From a checkpoint of a small image VQ-VAE: decoder activation silu.
Rows from block 3 of the encoder of a small image VQ-VAE, named by matrix and row number. Rows with one number belong to one channel. Each number is 128 + 32 x the weight over its row's rms, rounded and kept within 0 to 255. All counts start at 0. Numbers have three digits each. After the name is the row's rms in percent of the matrix's.
After each channel's rows are labels from the 100 images, of 14848, where the channel reaches its highest value: "colour at peak" is the nearest of a few named colours to the mean colour under the peak. Only what is clearly more common there than usual is listed. The data: gratings and oriented noise at many angles and scales. In brackets: how many of the 100, against the usual share in percent.
# convs0: expand 5x5 conv (encoder.blocks.3.convs.0.weight, 192x48x5x5, each kernel summed), inputs 0-47
# convs1: project pointwise conv (encoder.blocks.3.convs.1.weight, 48x192x1x1, transposed), outputs 0-47

convs0.181 074:075192082101083135107167174135120134143129188153063122212144108133131146096157075103119108086121105117143127145072115145136172142139146158106138
convs1.181 151:085077124151100132073125170089188110145115145091126122170135125146161087119098110121120163126103167105128160180098132232136163124116129073104140
colour at peak: black (43 vs 5.9); brown (40 vs 10.2)

convs0.64 115:152139089085169123074133145175123179101134127075146072107145121154112187059146107163140125099136085121129146143128088114152161084077136138169184
convs1.64 102:119032146128151128171127161064163149131111143122155148126106133062142028138134131062123097093142107110124127140082142142124141134090123096131143
colour at peak: black (77 vs 5.9)

convs0.123 103:112132079091143132147122127146154122094134114067183112144155084154119124095210128142065134122151090122162176135165124119158185096085089093101172
convs1.123 107:142074147139100123122128127182148132144151159147133135137048139035163077143162079116125156152131193137130121108082091165158174139142128163141151
colour at peak: black (37 vs 5.9)

convs0.159 092:178077125116161165106095076084168150129102104116127165079130121126125146198148169094093139092120131103153103124177177150115115082143206104131142
convs1.159 072:132133136138110145120152141129244141146135151143122134163158159137130241141144105172142155151134143152138136130134120127141065122177137186161136
colour at peak: brown (26 vs 10.2)

convs0.50 055:138174211109149148150150100160186106151090092151118109095080165103115138104097161129151141156125161198118110129096100101180102105168092088154131
convs1.50 125:152044135163125126117127195149102127112077110096141104094074117152104056117150114113136168148116120144135128204072119110158140156110168079116135
colour at peak: black (68 vs 5.9)

convs0.5 128:210090076085143155096119113138057143108128159063100076128163137136071115101148120149117161142172109097188132140178131155132148143119149114145122
convs1.5 107:159119134103137111139143052101047121115130127225130131124120113170122122101132128101154152156130171133119113161064118196126113129054131142126107
colour at peak: purple (30 vs 3.8)

convs0.143 101:081177111129089113162137147144130097128146176087107132204143096120088110120182097113087108127149101103125156159151130141154189136154048148072116
convs1.143 112:159137173138132139143154092184086127141175127182157154148120143113136187150156210126147108157142198157144129167156132125141139154177155196141148
colour at peak: brown (32 vs 10.2)

convs0.183 160:049132127150138113159093115117171149103108086115142197122123078129183128134153117133131139178156111119050197121109094087140143128119078135164156
convs1.183 124:119100133152114118158161113156084104126174146153121125162145138126141205110115140116134195157107198127112146239096158112143069119126133104134136
colour at peak: purple (56 vs 3.8)

convs0.140 084:095171169183133082141140163111090083149166189158116135169105121091152039123107097152122123101080148194101136091120134101114121147147142144129095
convs1.140 066:121095120126106095128193197112124117125123138185117113126113183161121155131097132106127142114110150091159113036170133169136066141106137199111094
colour at peak: brown (48 vs 10.2)

convs0.2 196:190138110094086161116077116127165128090146155110139138096115145157130210097194136041133125162144116080172122162117132117153125119123133101093164
convs1.2 082:110069117142111122094121160115145119135164133111123133128109126137124070125132106255121095118118081120119131135191105174121113116171130069118126
colour at peak: black (62 vs 5.9)

convs0.21 089:089144190133080174122108112073134102137167185152095173129126132134171072153123128102175123162095170122054070129091143147133106127130113151146093
convs1.21 077:109101128112080174144115108105190106142187112073213142106133127109140145124182111090116058150094120118112145163128059174132149134161128138129116
colour at peak: brown (40 vs 10.2)

convs0.16 082:168099081089140176107086078065149138129124120091130136101174097162142161122157137071108128163119098042138138147139151187128176097143140145137152
convs1.16 079:110137098187113112092124115149165102117048113093101140150134111036136193124150150139127198125106095123111140073130141128122059123146128114098127
colour at peak: black (50 vs 5.9); brown (32 vs 10.2)

convs0.172 076:077158125110076090106184190174159132122156137168091134125128115150172136140142109142108081121110110152093073172082063101186116110142105131123165
convs1.172 154:124111117164123130092123107134241129158147133113130153130121129211130062120161134147125079131138129121111135058195152105123127133123122063126124
colour at peak: black (42 vs 5.9); brown (42 vs 10.2)

convs0.60 051:133100117132184127106101107168097116138161095100139110139137152154178110124117170109120174150128143115091142099097061122151067199099073114203159
convs1.60 169:174088117171134129138133051138094171154063141121144134092120114109139116087129139134087110152137146163145098160074124187073139115193155075105110
colour at peak: black (64 vs 5.9); brown (32 vs 10.2)

convs0.138 057:190129142106153121105076161143091131105135129125104118119123091155131184112119139081213088208113119132086126162106057115184153120114149126129140
convs1.138 087:118058143107108139165079149110157119112129103139092132144103158159143138162121128156128211102122138116103105201114108160121087114152112021126135
colour at peak: brown (40 vs 10.2)

convs0.118 100:129127091099205059171098080133137094131116113087171137149113112115107117080192121122110176111107152151140162091178174149124169164144090121132096
convs1.118 121:140067120125129118104158102168070132122202175088143100118153119093140067098107119133116211125122118136153155094096134081117183141100148177118145
colour at peak: purple (39 vs 3.8)

convs0.37 081:131153095111139118137152156157111069088156130167143143174148115157174119094120026098128088189097091124125094171076109123141150156097115144094144
convs1.37 092:138178126097119119136122103141109102077163148152078117117126104147126224097097135186113000150110146126152123131139125106112142128121116145122143
colour at peak: black (40 vs 5.9)